config.yaml
model: "image captioner"
dataset: "rendered scenes of toy objects such as cars, trees, mugs and chairs"
train_examples: 195000
image_size: 64
crop_scale_min: 0.8
horizontal_flip: false
tokenizer: "word"
vocab_size: 62
encoder_arch: "swin"
encoder_norm: "rmsnorm"
encoder_norm_position: "pre"
encoder_activation: "gelu_tanh"
encoder_mlp_ratio: 4
encoder_head_dim: 16
encoder_fused_qkv: true
encoder_bias: "none"
encoder_qk_norm: false
encoder_parallel_block: false
encoder_inner_norm: false
encoder_moe: "top_k"
encoder_num_experts: 4
encoder_moe_every: 2
encoder_expert_mlp_ratio: 2
encoder_experts_per_token: 1
encoder_shared_expert: false
encoder_patch_size: [4, 4]
encoder_conv_stem: true
encoder_depths: [4, 4, 4]
encoder_widths: [64, 128, 256]
fusion: "cross_attention"
decoder_width: 192
decoder_layers: 7
decoder_norm: "layernorm_no_bias"
decoder_norm_position: "pre"
decoder_activation: "swiglu"
decoder_mlp_ratio: 3
decoder_head_dim: 48
decoder_fused_qkv: true
decoder_bias: "all"
decoder_qk_norm: false
decoder_parallel_block: true
decoder_inner_norm: false
decoder_positions: "learned"
decoder_cross_attention_every: 1
decoder_tie_embeddings: false
residual_init: "none"
optimizer: "soap"
beta2: 0.99
learning_rate: 0.0013
beta1: 0.9
shampoo_beta: 0.99
eps: 1e-08
precondition_frequency: 25
max_precond_dim: 1536
one_sided: false
adamw_lr_other_params: 0.0007
max_grad_norm: 5.0
max_steps: 4900
batch_size: 64
epochs: 1.6
lr_schedule: "cosine"
final_lr_fraction: 0.01
warmup_steps: 490
weight_decay: 0.5
adamw_weight_decay_other_params: 0.01
Rows from block 6 of the image encoder of a small image captioner, named by matrix and row number. Rows with one number belong to one neuron. Each number is 128 + 24 x the weight over its row's rms, rounded and kept within 0 to 255. All counts start at 0. After the name is the row's rms in percent of the matrix's.
After each neuron's rows are labels from the 100 images, of 14976, where the neuron reaches its highest value: "top examples" is what is common among them. Only what is clearly more common there than usual is listed. The data: rendered scenes of toy objects such as cars, trees, mugs and chairs.
# fc1: MLP up (encoder.blocks.6.mlp.fc1.weight, 512x128), inputs 0-127
# fc2: MLP down (encoder.blocks.6.mlp.fc2.weight, 128x512, transposed), outputs 0-127

fc1.203 104 [131 126 105 182 141 117  66 128 101 105 102 141 138 149 123 107 127 140 153 124 143 105  81  96 148 131 163 107 130 117 117 120 115 114 153 126 132 111 128 124 126  79 110 165 131 161 132  80 126 125 174 116  77 107 142 120 131 167 106 135 149 147  87  89 153 157 115 134 190 121 154  97 152 101 124 146 141 144 159 127 142 144 118 115 122  80 108 142 135  79 113 104 168 113 141 133 137 123 120 127 135 132 176  80 135 125 164 120 120 142 114  95 138 160 129  93 149  95 156 140 150 128 132 164 163 140 130 103]
fc2.203 110 [ 80 106 100 103 152 105 143 143 153 119 109 128 122 111 105 102  94 137 142 115 132 117  76 126 142 132 122 191  93 156  90  94 107 107 138 102 116 143 147 125 139 146 140 105 121 101 158 152 109 128 125  91 165 131 134 131 138 121 188  95  94 146 153 165 134 110 130 145 188 126 110 108 124 136 152 132 114 142 106 171 145 115 136 168 111 127 102 127 158 117 121 111 117 107  76 123 108 124 155 153 122 138 101 147 143  87 125 132 119 126 111 153 150 133 117 147 132 123 112 146 130 127  57  66  94 114 135 157]
top examples: count: three; boat

fc1.318 106 [120 156  93 137 120 153 165 126 146 124 112 181 152 138 169 129 110 143 164 132 155 128 157 128 137  77 122 117 143 118  91 130 126 110 165 156  89 142 140 146 146 119 153 130 148 133  99 135 143 108 133 112 165 128 107 128 143 110 168 170 122 124  99  98 152 144 153 106  90 118 134 120 117 152  77  70  69 140 122 176 146 130  86 142 128 120 114  69 130 124 127 125 150 128 164 107 134 113 153 151 119 142 146 111 120 130 137 155 150 127 115 136 171 146 125 110 153 156 140  87 152 156 164 146 147 108  91 161]
fc2.318 094 [138 157 121 102  96 154 145 160 123 131 132  68 125 123 143 129 146  90 128 102 143 154 123 146 117 153 137 132 118 137 132 117 101 161 132 145 110 132 104 109 169 153 143 145 165 113 110 135 174 135 142 156  91 136 176 140 123  94 111 108 104 158 160 115  57 103 126 156 141 123 173 150 134  66 181 166 121  86 114 118 126 115 135 140 131 129 113 160 123 107 130 173  95 154 104 104 119 136 145 121 159 111 140 159 136 145 178 116 109 139 104 110  97 130 119 148 115 152 116 104 128 110 133 143 138 175 103 114]
top examples: yellow object; count: three; its colour: yellow

fc1.507 100 [184 166 116 156  86 105 132  99 129 119 113 153 139 112 131 134 135 114 144  96 141 193 126 191 115 121 123 143 116  87 127 134 188 113 171 129 130 142 145 132 127  72  81 149 119 120 175 106 109 124 121 116 142 138 151 172 176 136 130 136 102 142 102 130 116 129 105 118 145 129 150 163 120 110 176 109 112 164 128 123 111 121 140 163 143  99 148 130 126 121  87 117 139 122 124 165 126 151 129 140 157 156 135 131 120 152 120 170 124 120 159 150 145 107 118 161  81 158 121 162 133 152 170 116 143 145 137 122]
fc2.507 121 [ 75 126 152 124 102 124 164 116 149 136 123 140 156 116 115 141 129 137 121 151 164  87 130 131 128 127 134 123 140 137 133 102 146 122 108 185 120 132 128  92 117 169 107 140  98 166  59 124 147 141 152 124 113 130 111 125  92  95  92  70 141 115 130 142 154 115 120 107 118 140 104  97 135 133  66 139 110 119  85 136 102 121 169  97 160 126 163 115 127 109 168 104 110 121 136 110 131 102  95 158 166 111 149 101  96 132 113 136 154 157  96 130 100 128  90 116 156 141 137  85 132 140 142 147 111 119  77 108]
top examples: green object

fc1.389 091 [176 100 102 129 129 127 101 119 141 119 107 127 126 136 130 105 116 101 101  92 104 158 115  87 127 122 106 102 121 146 105 137 154 109 138  90 133 122 153 143 138 129 113 106 154  88 133 165 140 137 125 151 125 124  88 174 164 122 127 142 144 156 139 183 110 139 117 138 103 106 156 110 101 120 107 140 140 109 169  90 155 118 141 123 127 109 114 160 125 146 129  96 140  95 101 184 125 124 114 123 108 131  86 130 114 144 141 121 129 112  92 139  85 137 154 119  84 141  96 157 191 123 174 104 203 145 114 117]
fc2.389 094 [105 120 146 122 165 120 140 143  86 138  99 124 124  94 148  95 135 100 147 178 113 142 147 104 114 165 109 117 127 125 151 105 145 120 130 114 167  74 113 161 122 110  98 174 123 110 106 111 115 140 189 111 122 122 142 105 111 118 173 131 153 117 123  93 124 150 107 145 112 120 168 109 149 120  94 103 101 104 171 173 100 134 118 128 117 141 101 100 142 120 122 124 160 149 137 118 127 119 147 170 128 112 159 139 135  99 161 170 161 115 115 169 151 152 122 136 144  95 160  77  72 130 109 122 143  92 130 133]
top examples: ladder; largest object: ladder

fc1.131 089 [ 81 101  97 117  86 152 178 111 153 105 138 133 109 104 168 143 110 124 132 145 104 112 124 136 104 114 143 139 118 149  99 120  98 125 124 108 143 126 154 155 150 124 111 152 146 152 115 141  93 130 166  75  89 150 157 116  84 102 152 127  99 144 129  76 148 138  96 113 101 122 128 145  86 155 117 122 100 115 152 138 102 127 127 119 134 152 149 109 144 161 149 152  95 119 125 161 136 153 170 138 169 142 132 159 172 140 131 133  89 140 122 115 143 164 111 122 176 109 103 181 163 144 127 164 152 140 109 107]
fc2.131 092 [126 141 101 144 169 119 161 132 150 134 141 103 110 102  94 126 134  92 135 126 156 124 146 110 113 143 105 121  95 118 149 178 173 137 132 160 131 122 146  99 108 130 108 123 154 115 134  92 100 132 118  76 114  73 152  88 162 118 132 126 112 124 104 176  98 162 133 137 158 189 121 143 109 163 122 115 117 141 194 158 137 124 159 152 129 106 108 125 111 127 101 137 131 137 161  96 149 128 136  90 138  89  94 112 130 151 124 144 169 142 108 102 126  99 134 132 135 159 182 111 149 142 162 151 151 134 128 136]
top examples: purple object; its colour: purple

fc1.150 085 [ 92 161 147 147 148 103 131 165  74 114 105 149 152 125 138 138 143 132 113 116 115 142 140 122 124 120 116 138 125 119 129 109  90  87 157 117 110  73 155 176 142 128 160 137 172 148 114 109 134 115 105 126 122  86 132 151 155 146 121 168 106  95  90  86 105 126 138 117 103 117 131 162 157 106 128 174 148  81 136 145 141 161 105 127  86 150 107 128  97 131 107 104 112 147 110 110  85 174 127  81 106 159 145 120  94 112 143 137 146  92 108 151 102 130  99  90 115 148 108 111 103 115 127 157 130 119 154 152]
fc2.150 082 [116  77 137 123 137 153 143 111 136 147  91 112 134 141 147 140 131 151 143 127 104 113 151 142 105 140 147 105 104 129 146 168 113 107 153 112 152 159 122  98 115 143 135 102  90  96 162 161 111 114 147 124 110 155  84 153 148 121 126 110 110 133 152 155 148 119 140 128 103 104  81 118  54 117 139 132  90 149 148 126  80 152 110  88 118 106 131 152 131  96 130 168 157 109 122 133 154 132 127 131 169 169  92 151 121  94 143 127 133 186 111 160 162 152 150 142 104 136 179 115 150 125 182 132 118 110 117 126]
top examples: yellow object; its colour: yellow

fc1.176 110 [152 175 122 112 115 147 114 151 116 171 107 146 121 109 118 108  99 175 131  62 148 107 107 119 118 124 145 130 141 150 155 129 141 109  68  97 123 134 120 133 161 125  84 136 151  91  86 139 154 116 141 129 158 147 137 149 116  81 182 156 145 107 149 122  81 144 126 154 154 148 137 143  93 109 143 170 136 107 137 146 156  91  88 129 125 103 137 130 151 155 165 101 145 127 102 115 136 109 114 104 158 128 149 133 117 104 111 130 140 142 129 115 144 113  68 141 126  74 127 119 171 126 151 116 119 130 128 163]
fc2.176 112 [164 127  88 125 165 142 109 134 127 147 121 137 119 108 131 109 124 132 101 107 109 146 123  84 152 137 112 110 125  88 135 130 106 148 110 100 130  89 141 133 172 113 112  97 122 136 163 113 124 112 114 112  93  99 122 133 120 161  98  93 135 156 125 144 159 153 143 123 103 116 112 113 170 127  72 152 110 142 154 107  84 136 137  97 157 136  99 129  98 148 112 137 123 114 172 164 105 143 140 149 155 105 132 160  79 123  99 151 125 110 129  75 153  85 118 119 146 171 117 131 117 100 145 159 136 179 116  62]
top examples: table

fc1.13 097 [126 119 118 131 101  99 147 108 152 125 116 125 114 105 133 134 122  96 101 130 175 169 152 113 132 139 119 116 146 125 149 127 108 149 114 156 135  88  91 144 150 133 140 103 113  81 146 144 110 103 100 121 108 168  96 101 153  93 175 153 131  97 126 113 127 105 129 200 122 147 129 118 162 152  94 110 149 131 115 105  98 129 142 112 119 135 112 169 166  90 118  91 126 157 120 146 119 171 108 124 157  92 154 169 158 154 172  92 117 125 130 128 104 158  96 137 109 130 127 122 118 143 164 136 172 177 110 103]
fc2.13 096 [117  88 108 128 165 132  93 160 124 121 130 127  79 170 165 152 128 111 140 139 127  83 134 161 115 165 131 137 112 134  96 152 152 134 161 111 159 163 140 142 121 107 127 130 144 139 104 138 150 136 125 121 118  96 152 140 126 131 160 111 111 149 128 163 117 111 121 113 160 112 184 126 107 126 166 104 156 124 120 159 134 119 125 141 160 161 153  93 116 132 146 150 129 112 130 128 113 117 111 134 111 133 110 116 115 158  75 123 236  95  94 177 164 114 124 171 131  94 119 150 115 117 106 119 115 129 130 136]
top examples: table

fc1.374 105 [160  96 149 121 137 132 161 112  95  86 128 132 100  97 139 115  94 159 110 174 116 130 106 105 106 149 105  62 139 131 137 160 134 104 137  93 134 125 142  96 105 134 111 140 149 148 102 138  96 149 100 137 142 105 137 116  94  73 144 131 129 172 137 195  99 125 160 109 132 169 105 150 120 136  96 132  85 139  85 125 155 152  85 147 119 154 139 146 175 112 178 113 151  90 106 114 126 109 109 109 129 143 120 139 137 147 121 131 107 148 128 116 138 131 132 144 139 115 131 130 100 115 126 117  76 144 128  87]
fc2.374 097 [ 88 147 139 141 118 117 129 125 124 130  67 142 135 141  92  96 135 131 134 117 145 116 146 142 150 161 152 134 135 166 112 140  98 150 118 151 128 141 108 100 129 128  99 111  84 159 140 113 141  97  96  88 157 169 161 123 171 165 103 111 102 141  99  91 153 134  81 107 116 115  99 101 130 150 150 119 149 119 116 124 114 105 151  97 151 152 105 130 132 145 125 136  74 148 144 171  92 123 156 106 136 142 135  97 144  83  83 130 132 104 123 143 148 165  98 105 129 181 126 116 112 172 137 126 128 147 156 170]
top examples: yellow object

fc1.442 098 [126 142 129 136 115  89 113 112 117 161 110 118 116 118 165 103 107 125 197 117 108 124 113  65 137 117 145 101  83  92 126 105 128 123 143 127  89 114  98 143 142 148 127 148 142  93 125 112 126  97 113 136 112 112 136  79  91 173 125 156 162 153 121 143 124 119 153 125 159  95 147 140 105 120  95 162 142 106 172 113 113 164 105 123 126 157 140 154  90 145 150  96 137 125 104 105  87  67 141 164 161 144 124 128  78 117 118 158  77 110  98 155 129 119 127 117 120 133 109 108 111 137 128 139 127 114 147 154]
fc2.442 091 [126 116  88 111 152 177 131 151  96 129 119 146 124 112  92 136 135  87  81 121 173 143 104 134 136 141 135 117 150 150 159  97 141 121 121 101 123 156  82 118 128 147  95 137 156  89 113 118 151 179 116  99 142 123 149 142 146  91 153 151 143 152 151 123 149 170 142 105  89 132 130 116 131 134 140 127 102 119 137 163 185 152 139 110 131 102 137 142 144 124 135  98  78 131 149 168 123 136 132  75 116 159 142 165 158 149 174 151 120 135 140 135 103 174 159 151 120 147 148 103 152 106 107  91 100 114 126 137]
top examples: ladder

fc1.354 093 [127 124 104 110 100 130 149 108 150 125 128 171 133 126 141 119 113 129 105  83 139 106 103 141 146 107  99 126  92 156 145 136 127  92 107 155 118 146 189 105 132 124 119 123 114 143 111 126 149 117 147  89 133 121 111 167 131  92 139 126 170 189 126 156  67 101 160 114 102 123  91 145 111 128  74  96 110 112 139 136 131 137 120 106 109 134 131 128 179 145  97 116  71 137 128 126 135 103 125 118  62 121 126 121 139 110 141 127 132 112 137 157 136 178 167 118 104 127  73 164 137 138 144 115 106 134 165 144]
fc2.354 099 [119 105 121 182 152 144 186 155 122 109 128  79 113 136 162 147 130 143 111 115 104 137 124 145 121 136 149 140 162 144 111  96 123 161 188 128 175 106  99 113 143  95 159 155 155 149 149 104  92 158 127 126  66 117  84 103 144 164  95 118 113 116 114 146 176 113  94 126 131 113 159 123  88 145 157 107 138 102 129 113 143 157 122 135 103 128 122 159  90 167 139 145 146 109 129  92 152 174 128 137 107 120 159 153 157 134 138 125  95 134 145 124 153 113 117 114 142  90 118 150 129 136 113 141 129 126 107  98]
top examples: count: three; yellow object; its colour: yellow

fc1.312 117 [107 121 128 162 144 137 150 154 138  98 124 164 103  98 105 132 118 119 134 134  84 133 162 140 118  88  90  83 114 120 116 161 120  85 108 113 123  85 102 143 158  95 108 123 105 161 127 100 137 134 169 130 126 122 112 132 156 107 119 106 156 123 163 161 127 124 139 137 149 129 105 204 122  93 137 126 109 152 114 136 147 161 106 175 137  98 156 128 181 121 133 122 119 126 117 146 139 122 138 158  97 115 112 139 149  79 124 126 101 104  93  87  93 159 124 132  84  77 145 116  81 129 132 135 123 112 138 109]
fc2.312 111 [118 135 146 120 116 118 144 130 146 130 146 101 153 112  92 141 138 133 123 124 167 158 108 137 149 154 100 149 143 128 118 145  91 154 129 169 133 186 162 142  75 114 117 103  96 125 144 151 132 173 108 166 126 129 176 148 139 139 163 135 102 176 109  90 156 126 108 131 140 119 137  99 103 133 138 128 142 132 155 104 154  85 136 100  86 114 138 105 136 113 152  96 152 127 163  88 174  85 124  95 154 154 136 122 124 159 113 106 133 129 159 168 143 123  99 162 150 155 121 181 115 154 131 118 128 112 110 166]
top examples: rocket

fc1.297 102 [141 144 106 124 133 146 152 159 103 148 170 133 140 153  94 106  89 112 114 154 137 124 166 126 144 117 139 117 134 112 127  76 174 149 105 135 120  88 138 158 135 103 111 108 163 124 109  94 106 118 127 122  58 116 110 137 119 158 151 127 152 129 137 154 136 120 164 131 118 129 105 108 116 113 155 140 127 109 157 174 131 137 126 121 121  94 171 119 168 118 121 113 101 101 106 103  80  99 157 165 152 125 138 122 138 141 136 116 147 133 146 131 187 130 125 135 168 168  93  67 143 130 138 131  73 127 157 100]
fc2.297 108 [111 136 147 138  89 111 105 104  97 139  93  96  79 151 142 162 133 109 143 151 101 140 112 107 125 123 135 143 114 204 124 160  95 133 118 121 111 133 169 143  93 104 104 111 148 123 128 118 108 123 120  85 151 117 114 127 116  88 155 126 115 129 122 102 144 128 124 137 151 162 161 149 161 120 114 112 125 117 132  79 145 177  94 154 129 121 100 132  65 130  97 154  94 118 148 154 141 127  98 125  81 132 149  91 113 115 164 144 146 121 135 123  87 170 130 136  92  84 142 152 131 161 134 122 169 127 142 123]
top examples: purple object; its colour: purple

fc1.450 085 [124 136 142  85 129 147 109 141 142 132 152 171 142 109  82 186 148 107 168 196 147 121 107 129 124 112 127 141 160 114 132 143 141 106 139 106 119 144 135 130 171 157 151 161  96 100  79  87 138 152 123 115 156 113 166 138 120 148 146 119 128 175 156 131 106 168  97 143 117 115 118 138 142 110 118 122 132  81 127 133 120 160 102 106  87 127 139 163 118  91 144  99 138 152 166 110 160 131  97 101 136  97 132 140 121 104 174 125 113 143 111  94 132 142 161 114 141 121 150 119 142  95 134 113 140 131 164  81]
fc2.450 076 [112 149 135 175 128 150 172 147 159 157 124 162  97 125 164 104 133 144  92  98 132 157 138 191 120 110 153 131 137 112 132 132  90 129 127 102 103 139 101 135 142 121  96 148 179  75 137 123 134 101 132 153  56 129 106 102 126  73 158 116 134 118 115 124 111 100 137 168  94 115 132 142 131 143 121 133  95 137 140 115 122 127 150 138 105 138  97 112 141 156 144 127 138 127  91 155 115  78  96 138 113 153 138 108 123  89  99  99 125 116 155 163 135 119 139 154 106 157 113 108 104 136 123 164 128  98 101 165]
top examples: yellow object

fc1.317 113 [127 159 131 116 134 144 162  87 131 126 119 208 102 180 147 145 189 148 153 132 113 121 152 110 129 128  98 115 134 146 111 160 108 116 131 121  96 141 108 149 116 133 137 118  60 128 130  90 121 162 149 123 146 122 102 106  95 141 131 110  99 125 125 115 183 119 157 111 135 141 124 117 112 134 126 113  87 159 119 173 137 122  89 122 103 129 109 118 159 141 164 129 114 124 109 139  82 135 162 122 145 105 118  79 115 128 167 123 131 151 152 113  93 156 174  76 141 154 120 127 143 144 105 122 160 142 122 128]
fc2.317 102 [105 150 135 153 114  83 102  95 161  86 104  99 138 102 127 138 123  96 129 114 189 132 131 155  57 120 132 168 137  74 146 110 121 132 111 144 120 113 127 103 116 120 146 151 169 148 134 134 149 141 114 142  87 148 156 146 138 150 128  95  93 113 159 143 122 109 114 147  97 157 148 110 168 158 104 149 136 128 160 140 151 106 138  94 142 107 110 139 139 151  88 157 125 142 134 118  98 172 138 168  99 139 119 144 157  91 147 112 102 102 127 129 101 105 137 132 143 123 113 129 157 138 171 125 144 184 131 107]
top examples: purple object; trophy

fc1.284 108 [132 125 106 163 131 123 121 118 133 105 116 150 138 104 107 130  69  87 180 104 143 154 132 139 137 119 119 101  99 142 105 186  98 115 141  97 110  98  95 139 101 131 156 131 132 147 125 168 143 155 157 146  95 100 140 109 155 119 126 101 118 141 127 137 117  91  88 128 109 154 136 109 113 176 106  82  87 137 154 159 126 153 136 127 145  73 143 114 134 123 129 155 158  95 133 162  81  77 147 141 129 137 115 152  87 128 146 145 117 127 135 110 147 136 129 121  89 150 137 161 113  81  99 155 117 106 103 137]
fc2.284 100 [150 116 126 118 119 134  78 138  91 107 131 122 157  75 148 148 104 168  78 112 128 117 125 140 173 128 155 179 115 109 181 124 153 101  93 132 139 116 166 106 160 109  85 139 131 144 122  96 158  84 146 115 119 136 111 148  92 163 175 136 151 145 110 134 137 109 163 144  87 118 136 157 158  91 130 147 138 145 132 111 109 120 121 119 115 160 134 150 118 177 115 106 158 128 132 127 117 101 120 145 123  83 121 103 102 111  98 137 148  93 117 118  96 104 119  95 105  85 122 117 119 158 154 146 137 139 158 128]
top examples: table

fc1.80 111 [ 85  97 150 140 189 102 163 124  86 152 125 128 121 134 132 170 117  99 123 155 101 115  96 148 132 125 131  96 121 134 108 136 133 114 127 108 127 162 130 165 128 126 132  81 176 153 130 157 120 145 159  74 120 116 125 102 123 105 144 123 112 100 146  79 100 106 130 135 141  63 127 152 137 104 145 104 133 140  78 139 164 149 116 131 124 126 137 112 115 141 133 158 113 103 124  99 137 138 158 105 138 145 123 104 106 121 150 126 121 122  93 193 140 126 146 116 159 151 149 109  93 129 121 196 113  98 157 127]
fc2.80 108 [133 130 138 124 136 155 124 108 127 134 131 128 132 113 141 108 128 175 131 112  85 147 151 112 101 151 148 122 144 134  92  95 149  87 107 148 125 119 131 176 108 151 154 144  93 121 123 116 144 109 150 133 145 115 161 142 145 190 152 176 127 138 115 181 146 119 133  94 106 126 105 122  63 124 116 158 152 136 144 138 143 121 100 142  96  80 156 159 153  67 143 156 139 136  99 144 133 124 138  91 131 117  92 143 114 118 148 100 105 130 115 103 138 168 138 142 112 150 141 137 187 162 109 108 175 153 150 156]
top examples: green object; yellow object

fc1.277 108 [138 155 110 128 138 143 101 131 114 104 142 124 130 106 139 133 106 102 119 151 114  89 177 137 142 150 135 139 109 141  92 119 139 112 132 130 129  82 109 139 108 152 107  65 111  87 126 140 112 210 154 130  85  73  85 127 134 120 127  89 152 125 112 142 157 121 131 138 101 147  99 153  70 127 160 118 119 135 130 150 123 163 119 158 152 170 136 144 132 145 178 130 132 122 155 132 116 168 174 117 103  88 148 134 128 110 113 117 123 125 100  96 157 114 136 113 134 168 134 175  91 124 112 127 120 110 126 117]
fc2.277 108 [123 123 100 124 116 109 131 139 160 113 174 119 153 119 135 148 101 175 120  79 149 116  92 126  88 113 166 125  94  86 130 146 111 114 138  98 150 145 130 154 120 131 151  94 136 175 147 132 144 106 113 141 154 149 146 119 120 153 102  99  92 121 191  89 151 158 107 114 132 131 172 141 173 101 161 149 123 125 148 131 133 133 106 110 103 106  96 100 137 122 131 138 151 133 111 135  92  71 131 123 153 124  85 132 161 118 115 129 120 171 178 133 160 125 117 102 156  91 128  99 148 154 109 116 139 135 146  92]
top examples: purple object; its colour: purple

fc1.412 096 [150 136 140 169 163 133 125 135 145 146 111 134 110 129 136  96 130 141 164 102 116 145 143 104 132 119 118 111 156 109  92 138 167 109 171 142  93 119 111 138 118 103 163 125 119 175  92 126 121 181 136  78 125  92 172 131 141 143 144 160 103 112 133 154 145 129 166 128 100 125 144 124 152 146  95 108 154 117 130 126 162 110 118 139  97 148 103 118 113 120 116 133 117 105 146 118  95 106  92  91 102 173  77  83  94 113 123  81 117 138 145 104  93 145  99  69  95 151 107 166 122 161 138 126 130 131 127 118]
fc2.412 100 [ 95 112 103 153  78 134 105 108 108 143 118 116 119 147 145 131 163 127 121 144 139 140 121 131 113 144 160 133  89 160  87 112 109 141  92 109 128 114 145 105 106 156 105  76 108 125 112 161 130  87 143  95 162 141 115 129 144 112 111 126 161 127 162 127 123 127  80 153 168 144 175 121 137 137 105 140 112 156 127  61 120 117 139 111 170 134 137 101 182 113 141 120 109 113 137 107 154 159 176 107 124 108 107  98 113  93 146 183 131 144 139 147 129 136 163 146 149 107 104 145 154 163  97 129 167 142 103 122]
top examples: green object; its colour: green

fc1.188 100 [104 147 107 161 156 141 130 157 123 110 137 147 101  57 118 129 136 140 104 125 179  89 153 131 111 135  53 127 133 134  99 155  97  90 102 114 132 100 105 163 173 154 123 149 121  96 126 146 149 140 166 143 107 141 146 134 136 106 109 145 103 138 121 147 112 110 124 132 124 152 119 189 129 136  92 105 120  92 139 133 140 134 133 125 146  88 129 172 135 125 145  94 140 114 102 120 145 103  97  93 142 122 132 115 119 157 130 153  98 126 108 166 127  95 162 118 110 159 112 144 164 120 138 178 166 165 135 134]
fc2.188 109 [147  84 154 106 131 140 131 138 117 155 159 111 128 121 191  91 111  74 134 133 105 120 119 101 143 175 146 105 114 133 175 141 138 127 103 122 149  86 114 139 149 104  58 123 130 110  87 149 126 102 168 142 135 125 145 186 114 138 181 185 156 126 145 158 114 149 119 117 134 132 145 150 150 142 121 178  93 136 136 142 132 129 105 158 131 113 107 157  89 114  93 140 146 114 133 111 107 150 123 127 171 102 144 141 153 132 113 150 162 133 133 121 132 112 122 135 109 109 140 170 107 116 121 141 154  97 144 114]
top examples: ladder; table

fc1.300 094 [160  71 138 116 127 172 133 170 168 102  89 162 115 160 198 129  98 135 111 101 139 167 145 122 112 131 146  82 139 164 144  96 130 120 131 110  97 133 137 133 129 115 116 117 141 112 151 114 157 132 160 120 110  94  84 139 102 107 113 139 160 129 144 140 163 142 127 133 191 138 132 143 134 140  98 119 115 143 145 129 133 134 141 164 125 112 115 126  96 110 139 152 131  88 112  97 117 136 120  94 116  90 145 119 115 133  99  84 117 131 164 130  95 146 150 111  87  84 136 144 128  96 128 148 180 116 108 153]
fc2.300 085 [111 147 116 127 141 123 131 147 107 142 100 142 142 123 112 135 133 144  99 121 133 156 151  92 170 154 127 151 134 120 140 169 138 117 112 162 127  97 120 149 169 115  74  96 124 176 130 130 166 173 125 176  77 158 166  81 122 106 171 165 141 156 167 134 111 126 144 113  84 118 101 142 130 130 170 128 112 125 159 104 116 129 109 138 100 167 186 119 136 136  93  72 127 159 142 160 124 125 119 125 126 107 122 126 163 132 117 115 136 100 113 143 143  95 138 116 146  95 141 137 155 150  96  92 116 113 115 128]
top examples: count: three; pink object; airplane

fc1.395 094 [166 114 135 158 143 156 108 126 112  98 123 184  99 112 107  91 120 107 129 117 150  67  88 124 106 169 115 108 127 112 149 118 146 153 108 103 129 105 105 115 126 133 113 138 164 130 111 115 139 110 147 120 158 145 148 103 168 133 160 136 111 113 104 172 106  95 165 161  94 122 129  82 142 126 112 123 119 156 119 147 128 161 121 185 114 142 107 131 108 120 132 106 109 136 127 145 143 112 145 117 169  95 147 152 122 147 142 117 126 132 134 111 150 149 107 177 165 103 182  98 128 152 122 158 132  73 179 123]
fc2.395 096 [130 101 119 162 160 158 140 139 129 117 123 122 135 166  90 101 117 141  97 143 117 143 105 137 122  93 159 144 112 153 120 151 109 111 117 170 109 116 115 139 165 128 132 108 131 100 127 119 157 138 122 115 111 144 148  84  66 143 119 114 160  99 165  85  92 147 136  95 152 100 118 149 102 176 147 115 126 111 155 109 166 114 146 107 116  88 119 151 115 113 124 141 118 102 163 129 108 169  89 134 110 109 110 132 117 141 101 115  71 139 138 139 161  94 163  99 102  97  99 177 102 101 143 124 111 171 141 108]
top examples: table

fc1.239 090 [ 86 113 172 103 181 109 126 133 177 123 167 100  99 108 127  88 154 115 125 170 135 138 187  94  96 140 126 100 157 109 154 111 132 146 101 142 119 139 139  98 128 176 136 155 106  65 102 161 141 141 159 160 118 146 158 127 128 108  95 143  83 158 153 130  95 148 154 129 134 115 113 141 134 104 145 153 132  88 178 143 128 116 173 128 117 149 103 143 132 105 108 109 125 145 149 111 163  97 102 136 129 122 113 123 124 101 142 145 137 120 144 110  94 123 118 124 135 147 171 130 144 129  83 120 120 128 145 115]
fc2.239 092 [146 163 146 120 132 152 127 122 136 175  97 126 178 147 109 127  68 146 143 101 118  99  89 119 130 134 142 114 109 142 127 142 123 125  97 141 160 125 116 141 141 123 102 117 167 135 143 161 144 110  96  80 142 140 122 134  97 136 146 139 141 129 144 152 134 103 139 131 117 135 139  84 135 153 116 112 100 141  93  65 146 145  97 170 144 132 167 123 141 168 130 126 160 127 123 157 105  97 158 122 135 138  84 140 119 121 113 146 139 177 143  96 178 163 136 128 166 154 117 106  83 102 171 166 114 113  84 141]
top examples: yellow object

fc1.129 098 [117 136 121 164  85 133 123 137 179 124 120 135 121 142 133 128 134  75 136  93  82 107  89  77  66 100 131 125 156  93 159 164 128 130 125 133  93  92 102  97 149 158 128 122 133 113 116 147 142 176 123 128 140 170 122  91 146 143  97 143 119 144 147 182 125 102 140 119 118 143 157 153 145 109 181 149 132 100  89 117 134 162 166 148 137 127 126 164 145 126 158 135 164  99 129 116 146 138 160 116 153  97 151  84 100 138 128 138 116 159 104 113 130 158 151 128 138 131 160 132 127  99 152 108 112 129 132 131]
fc2.129 093 [ 97 132 130 107 161 106 146  94 113 120 120 125 145 141  84  84  85 130  96 119 153 130 172 133 114 157 104 109 106 155 167  85 162 183 155 119 122 133 121 155 126 101 147 181 134 117 135  93  76 104 129 108 130 152 148 119 138  84 111 148  87 134 168 127 104 156 126 167 163 139 128 113 112 117 136 106 137 126 104 136 134 130 114 137 138 138 146 101 125 112 104 126 121 172 110  82 118 159 110  90 112 166 109 122 123 112 155 124  94 122 151 175 151 114 119 132 140 141 148 123 126 163  76 144 137 131  97 157]
top examples: count: three; blue object; its colour: blue; arch